{
  "input": "waveform_16khz",
  "mlp_ratio": 4,
  "num_experts": 32
}
Rows from block 8, named by matrix and row number. Each number is 50 + 10 x the weight over the matrix's rms, rounded and kept within 0 to 99. All counts start at 0.
# fc2: second MLP down (model.blocks.8.mlp.fc2.weight, 128x512), inputs 86-171
fc2.82:43 51 46 68 43 49 52 33 48 41 51 51 56 52 47 45 52 34 33 59 64 39 55 54 47 46 49 54 49 31 34 60 38 58 93 61 54 36 65 51 49 63 48 56 58 73 46 59 37 40 41 54 52 49 50 45 42 30 31 65 42 49 50 49 56 59 51 43 62 46 51 50 55 48 37 47 57 52 46 46 48 49 46 50 51 31
fc2.83:48 53 46 40 53 65 32 54 48 35 54 51 54 49 33 62 53 48 71 55 52 29 46 54 46 41 51 66 52 43 43 42 44 51 77 44 40 49 64 49 56 71 48 54 52 37 47 72 55 22 43 42 46 47 53 45 53 72 52 52 51 46 55 42 44 46 50 46 32 54 50 49 49 59 37 46 59 47 67 48 42 50 49 37 53 31
fc2.84:46 49 52 40 61 50 50 76 49 53 56 51 66 61 78 31 52 53 33 50 40 99 46 52 46 78 45 51 65 59 91 50 37 55 65 57 55 28 27 48 48 28 57 45 41 35 51 52 75 94 42 51 49 56 55 62 47 55 39 37 53 51 38 53 44 55 36 54 42 51 52 54 35 47 71 42 51 49 29 52 49 51 52 44 42 40
fc2.85:42 45 54 37 48 54 67 60 48 52 57 48 59 57 43 48 39 62 30 56 45 43 61 53 48 60 43 65 46 46 46 45 49 53 66 44 47 51 37 52 59 53 52 46 42 51 49 56 60 55 40 40 54 51 52 52 41 33 30 54 48 49 43 47 51 63 46 44 57 51 55 53 36 43 63 40 53 53 51 52 47 47 53 51 49 41
fc2.86:45 57 46 43 46 38 29 42 51 65 52 47 49 57 50 68 53 23 41 49 53 51 38 52 56 46 53 60 52 37 49 43 29 46 44 47 47 51 49 42 41 70 44 48 50 56 50 41 46 54 52 40 44 50 42 47 51 59 46 70 38 49 58 58 49 45 53 37 45 52 51 48 64 59 51 29 55 42 43 58 46 47 50 36 43 45
fc2.87:48 49 48 59 43 49 26 39 46 50 47 48 48 45 46 68 55 54 63 50 50 64 53 48 49 77 49 63 51 69 25 48 39 57 59 51 44 47 44 43 47 67 42 34 48 67 51 56 47 52 47 49 46 51 46 48 40 60 62 70 52 56 41 55 53 48 48 42 59 49 49 49 29 52 46 52 55 50 68 41 46 52 46 50 56 58
fc2.88:51 64 49 21 53 28 44 31 56 66 53 50 51 65 68 43 55 58 28 61 24 71 40 56 35 30 41 50 53 51 57 49 41 51 68 52 53 44 55 45 59 45 48 46 54 66 59 55 64 63 49 44 48 49 55 49 48 62 15 35 47 54 53 61 48 61 46 60 45 55 47 49 60 53 51 12 55 51 38 53 64 53 45 35 39 33
fc2.89:53 47 55 25 47 44 59 56 48 62 40 54 49 52 59 73 56 40 69 45 41 70 50 42 51 63 48 64 56 53 60 52 51 50 42 66 43 50 52 50 65 32 34 58 51 46 65 60 47 64 47 52 54 57 47 40 45 59 76 45 55 41 71 55 52 52 65 62 41 57 57 44 68 62 50 38 55 56 49 57 54 49 57 57 46 76
fc2.90:46 45 48 56 56 44 42 51 53 54 39 51 54 53 73 58 58 60 78 50 69 60 47 47 45 46 53 61 58 41 61 59 47 51 65 53 47 37 53 43 46 60 36 52 46 54 52 60 57 55 54 54 50 49 54 42 44 67 44 54 55 43 51 54 41 47 50 53 35 50 50 52 47 59 57 21 63 51 36 50 57 53 40 46 53 57
fc2.91:48 53 54 30 57 59 46 66 51 39 50 52 55 42 52 32 51 16 32 49 54 82 50 47 49 59 49 35 60 53 96 44 62 60 52 59 52 45 31 44 58 23 53 42 44 48 51 62 41 57 54 47 46 47 65 55 47 47 67 37 46 50 32 59 55 46 41 50 41 53 58 52 26 40 58 76 57 57 55 45 46 46 58 65 51 57
fc2.92:52 54 51 55 49 44 50 31 53 60 47 54 40 49 46 45 51 17 26 48 50 29 70 56 42 43 45 53 51 52 44 58 57 48 57 59 61 47 50 53 37 44 31 48 60 68 49 46 43 52 51 45 48 51 58 46 56 56 37 59 52 43 49 53 48 44 51 57 62 45 56 50 51 58 31 26 48 47 36 54 63 51 58 47 42 34
fc2.93:50 49 50 26 56 55 36 75 54 47 43 52 44 57 68 86 45 64 72 38 55 84 41 51 32 40 47 45 46 38 56 52 59 41 23 35 38 63 19 53 63 58 48 60 39 26 53 60 60 81 67 32 50 43 41 47 53 69 66 39 63 46 56 46 31 48 44 54 33 49 48 53 54 52 53 46 59 48 52 37 48 49 49 46 59 37
fc2.94:45 55 51 39 54 45 56 42 53 56 55 49 59 61 56 43 44 52 34 57 40 54 33 52 52 41 41 49 56 43 57 50 51 50 67 52 50 47 51 47 55 37 55 62 48 42 56 53 66 44 51 45 50 50 64 46 50 41 45 43 49 49 57 55 55 60 51 53 47 51 49 47 61 44 60 51 50 55 36 58 53 48 52 48 37 46
fc2.95:49 51 48 43 57 49 50 50 52 45 56 44 54 53 34 46 45 11 44 55 47 24 44 50 53 33 50 23 48 55 85 61 50 53 68 49 51 47 69 49 45 49 52 50 49 56 49 51 18 32 51 57 50 51 51 54 54 59 44 49 43 50 43 43 41 45 44 39 33 55 41 50 63 49 49 63 50 45 65 73 60 48 44 55 45 43
fc2.96:49 55 53 35 49 47 39 67 55 70 51 47 63 62 61 56 46 48 44 35 55 40 29 51 47 41 57 55 57 39 98 51 68 48 29 42 53 59 44 47 57 58 39 75 36 26 48 66 61 51 62 42 51 48 41 50 57 67 60 47 57 41 67 40 45 41 44 43 29 52 45 45 78 54 58 42 53 25 45 57 56 50 57 52 41 38
fc2.97:53 47 49 72 35 56 49 36 49 41 50 51 47 50 38 53 48 55 70 47 50 16 64 52 52 46 50 50 52 50 37 51 57 55 31 52 52 59 60 54 42 56 47 60 57 74 47 44 25 22 48 64 49 48 50 44 50 50 58 67 48 48 58 46 58 43 61 46 69 41 48 43 49 45 21 88 41 48 69 43 44 47 58 51 56 43
fc2.98:53 33 57 56 51 56 51 43 53 48 48 55 58 44 19 31 53 32 19 58 57 05 85 55 42 60 51 55 61 48 59 54 61 53 69 57 49 45 66 47 57 39 46 53 56 68 55 48 34 23 56 46 47 52 59 39 48 53 58 38 54 49 43 45 50 42 60 53 48 47 54 49 49 53 42 64 49 49 55 44 50 51 51 56 40 40
fc2.99:48 41 48 56 42 60 42 36 42 34 55 54 58 48 53 66 46 62 68 52 51 54 56 47 53 47 47 32 50 46 61 49 49 43 76 50 40 44 48 47 61 56 41 46 48 69 44 50 58 60 48 35 50 46 45 43 51 33 75 44 44 58 56 41 52 50 61 46 41 52 46 48 54 47 58 63 55 46 34 66 37 50 46 52 49 70
fc2.100:45 48 51 45 55 51 45 70 46 66 45 49 54 52 38 50 52 48 44 53 54 28 35 48 45 55 54 63 49 49 46 52 57 46 72 55 49 38 56 51 44 66 47 61 51 34 50 65 51 36 53 58 51 53 46 44 49 60 47 70 50 45 52 45 47 54 51 46 58 44 50 49 55 56 48 20 53 42 34 59 62 47 58 47 47 53
fc2.101:50 54 51 60 45 47 60 36 48 51 51 52 43 41 35 33 45 41 33 52 43 35 60 48 55 27 42 25 52 60 43 51 57 57 41 58 53 55 49 49 42 36 54 47 53 62 44 36 38 36 49 46 47 54 41 51 57 44 59 31 48 56 52 43 50 47 56 42 61 46 44 51 51 50 39 76 44 50 58 41 57 50 52 56 53 30
fc2.102:53 42 49 70 40 59 44 46 47 27 46 52 46 39 42 56 46 37 64 54 50 73 63 45 46 62 44 37 54 41 30 46 47 46 64 55 48 43 47 53 61 70 68 41 52 61 41 51 71 48 46 44 49 48 45 45 54 41 67 54 49 50 49 51 49 45 58 48 52 47 50 51 54 46 48 65 37 51 53 44 46 49 51 62 56 42
fc2.103:48 44 47 49 57 52 48 58 50 40 53 48 56 52 72 62 56 46 37 56 61 82 53 48 44 43 55 55 40 59 33 59 39 49 43 40 53 51 32 51 54 70 56 46 42 58 51 53 57 72 50 51 53 50 50 52 45 46 45 54 50 52 44 40 44 54 46 53 39 51 54 55 52 54 60 87 48 47 51 36 50 50 49 52 62 41
fc2.104:55 35 53 88 43 72 55 55 43 24 52 51 59 38 49 57 41 53 65 58 31 68 81 49 40 69 43 60 49 42 36 41 59 47 63 57 44 36 32 57 55 65 67 41 51 61 45 43 73 61 47 53 49 46 40 43 43 57 59 37 52 54 50 42 47 53 52 41 47 48 51 52 47 30 42 76 40 44 52 52 43 47 51 55 60 42
fc2.105:43 54 46 49 53 43 44 51 51 57 52 51 47 49 60 70 56 48 71 42 57 43 27 52 52 34 51 43 38 51 33 58 44 41 53 49 53 53 59 46 48 75 47 61 46 44 52 55 42 47 55 55 46 47 47 49 60 65 55 61 47 40 71 51 48 49 59 51 32 54 51 47 62 60 43 36 48 56 39 68 53 55 48 44 49 65
fc2.106:51 54 49 35 56 47 66 53 47 61 51 50 43 50 29 52 47 36 35 55 32 29 12 54 65 39 55 42 49 37 51 52 35 47 65 45 45 49 68 55 37 57 77 45 55 36 49 36 22 22 50 58 50 50 51 51 44 49 46 56 36 52 54 47 54 56 52 31 73 46 37 48 61 49 48 36 48 52 53 73 48 48 46 41 47 51
fc2.107:57 45 52 80 58 69 51 66 49 28 55 51 55 38 26 51 53 10 70 47 61 40 34 49 55 54 60 55 49 55 47 50 58 52 33 51 51 48 40 54 46 57 58 55 53 32 46 45 51 36 54 58 52 50 54 48 54 49 57 64 49 46 38 40 56 49 56 57 49 51 53 51 40 49 55 83 43 40 57 37 54 53 53 60 55 55
fc2.108:44 55 49 43 63 47 57 37 53 49 52 49 45 52 63 64 51 73 53 49 32 54 41 53 55 35 50 35 43 53 36 50 46 46 43 35 52 66 47 55 32 66 58 34 50 53 53 34 32 53 57 48 49 46 43 55 57 43 47 57 42 47 70 52 62 40 44 49 90 46 44 50 53 54 38 60 43 53 70 68 45 50 57 41 56 57
fc2.109:49 50 50 51 39 53 48 53 47 54 47 52 44 47 41 47 51 55 84 46 39 40 53 52 57 44 46 59 49 54 00 50 55 43 47 55 50 53 51 54 48 49 59 49 61 44 54 47 58 35 45 52 47 48 46 39 50 50 65 56 56 58 53 58 56 54 49 48 45 48 48 46 72 51 41 34 49 54 65 32 47 50 50 54 41 77
fc2.110:55 46 52 46 45 52 67 49 52 55 58 51 51 57 50 41 49 50 38 51 48 39 51 55 53 45 44 67 57 39 32 43 61 44 36 45 60 50 46 51 49 39 54 69 48 43 48 45 62 61 49 42 52 45 49 51 52 58 49 52 56 37 50 47 48 55 55 51 53 48 51 46 52 50 57 62 39 53 22 55 44 50 54 46 49 52
fc2.111:50 48 52 59 37 47 41 46 47 52 51 47 45 53 36 62 47 90 69 41 49 12 55 50 44 39 46 61 42 57 21 53 50 48 46 44 47 51 73 51 59 70 49 62 45 54 47 52 35 31 50 46 47 50 50 48 49 57 48 63 49 50 51 45 44 49 46 34 50 45 44 50 63 39 35 33 45 49 63 50 37 49 45 46 42 59
fc2.112:51 45 50 53 51 57 47 51 43 48 50 53 53 41 49 63 51 28 91 60 41 79 38 49 44 56 47 55 68 55 30 43 42 50 60 64 45 41 35 45 52 57 58 34 55 48 50 54 72 59 44 53 45 49 57 41 45 61 69 58 50 54 57 64 56 52 53 47 30 51 53 49 56 55 51 42 55 43 38 43 48 53 52 41 49 61
fc2.113:50 28 53 21 59 46 61 62 50 52 44 52 58 54 63 58 52 58 50 56 56 59 55 48 49 63 57 54 45 58 50 60 54 53 60 45 50 42 41 49 54 62 45 47 48 45 51 56 50 64 60 49 55 50 58 54 51 42 66 55 49 47 45 50 50 51 51 60 52 56 52 52 52 57 67 35 59 56 53 49 45 54 45 53 45 75
fc2.114:51 44 52 61 37 47 58 33 53 45 54 51 56 48 47 44 54 54 26 45 48 58 76 50 53 63 65 52 41 37 71 52 50 63 41 43 47 56 55 52 57 52 34 46 49 69 44 47 31 42 50 50 52 58 42 60 50 24 52 54 43 53 48 45 58 44 48 52 83 54 40 50 50 44 50 74 57 49 79 29 48 53 52 60 53 69
fc2.115:56 41 50 68 47 48 56 44 53 56 47 50 47 52 67 50 54 48 44 50 42 73 58 46 43 56 60 58 59 30 83 47 42 49 42 61 57 43 39 51 51 48 59 42 48 57 47 55 50 77 45 52 52 52 57 53 46 38 52 48 45 46 47 47 44 51 46 53 58 48 52 47 54 48 56 57 35 37 29 61 44 51 53 51 51 53
fc2.116:52 47 51 19 55 27 84 51 51 75 52 57 61 51 69 38 53 34 21 49 45 87 20 54 65 40 53 26 50 51 35 56 36 51 56 50 53 52 49 55 52 32 68 46 50 32 51 32 55 67 52 43 50 55 53 57 52 23 51 54 40 59 55 70 69 54 55 52 83 59 42 52 63 54 69 28 54 62 45 50 39 57 48 49 44 59
fc2.117:43 45 45 63 59 53 57 60 48 38 45 49 36 40 25 58 51 49 68 44 42 35 62 56 48 45 44 46 48 59 44 49 47 50 65 41 36 56 61 55 48 56 53 40 55 53 52 53 32 33 49 46 47 51 28 44 49 56 64 55 47 48 57 47 50 49 62 46 64 41 44 50 52 57 23 54 54 60 80 47 56 46 45 47 52 47
fc2.118:45 57 47 25 62 55 46 73 47 41 61 51 52 46 23 35 57 54 67 42 53 27 26 54 62 58 48 68 58 69 44 50 55 57 60 48 47 58 69 48 54 45 63 64 52 29 53 69 48 19 51 59 49 53 46 38 54 73 56 62 54 44 63 52 56 58 55 48 42 53 53 51 44 52 38 49 40 45 59 33 46 52 51 46 56 50
fc2.119:46 51 47 51 55 48 58 54 49 37 49 51 53 41 54 41 47 56 50 45 41 63 71 52 52 58 38 40 52 63 65 58 46 55 49 48 49 58 51 53 57 39 54 40 46 72 52 43 46 51 48 59 51 51 46 56 47 27 50 35 47 54 47 54 50 46 55 47 55 49 52 55 45 47 48 58 49 61 55 38 55 47 51 52 54 42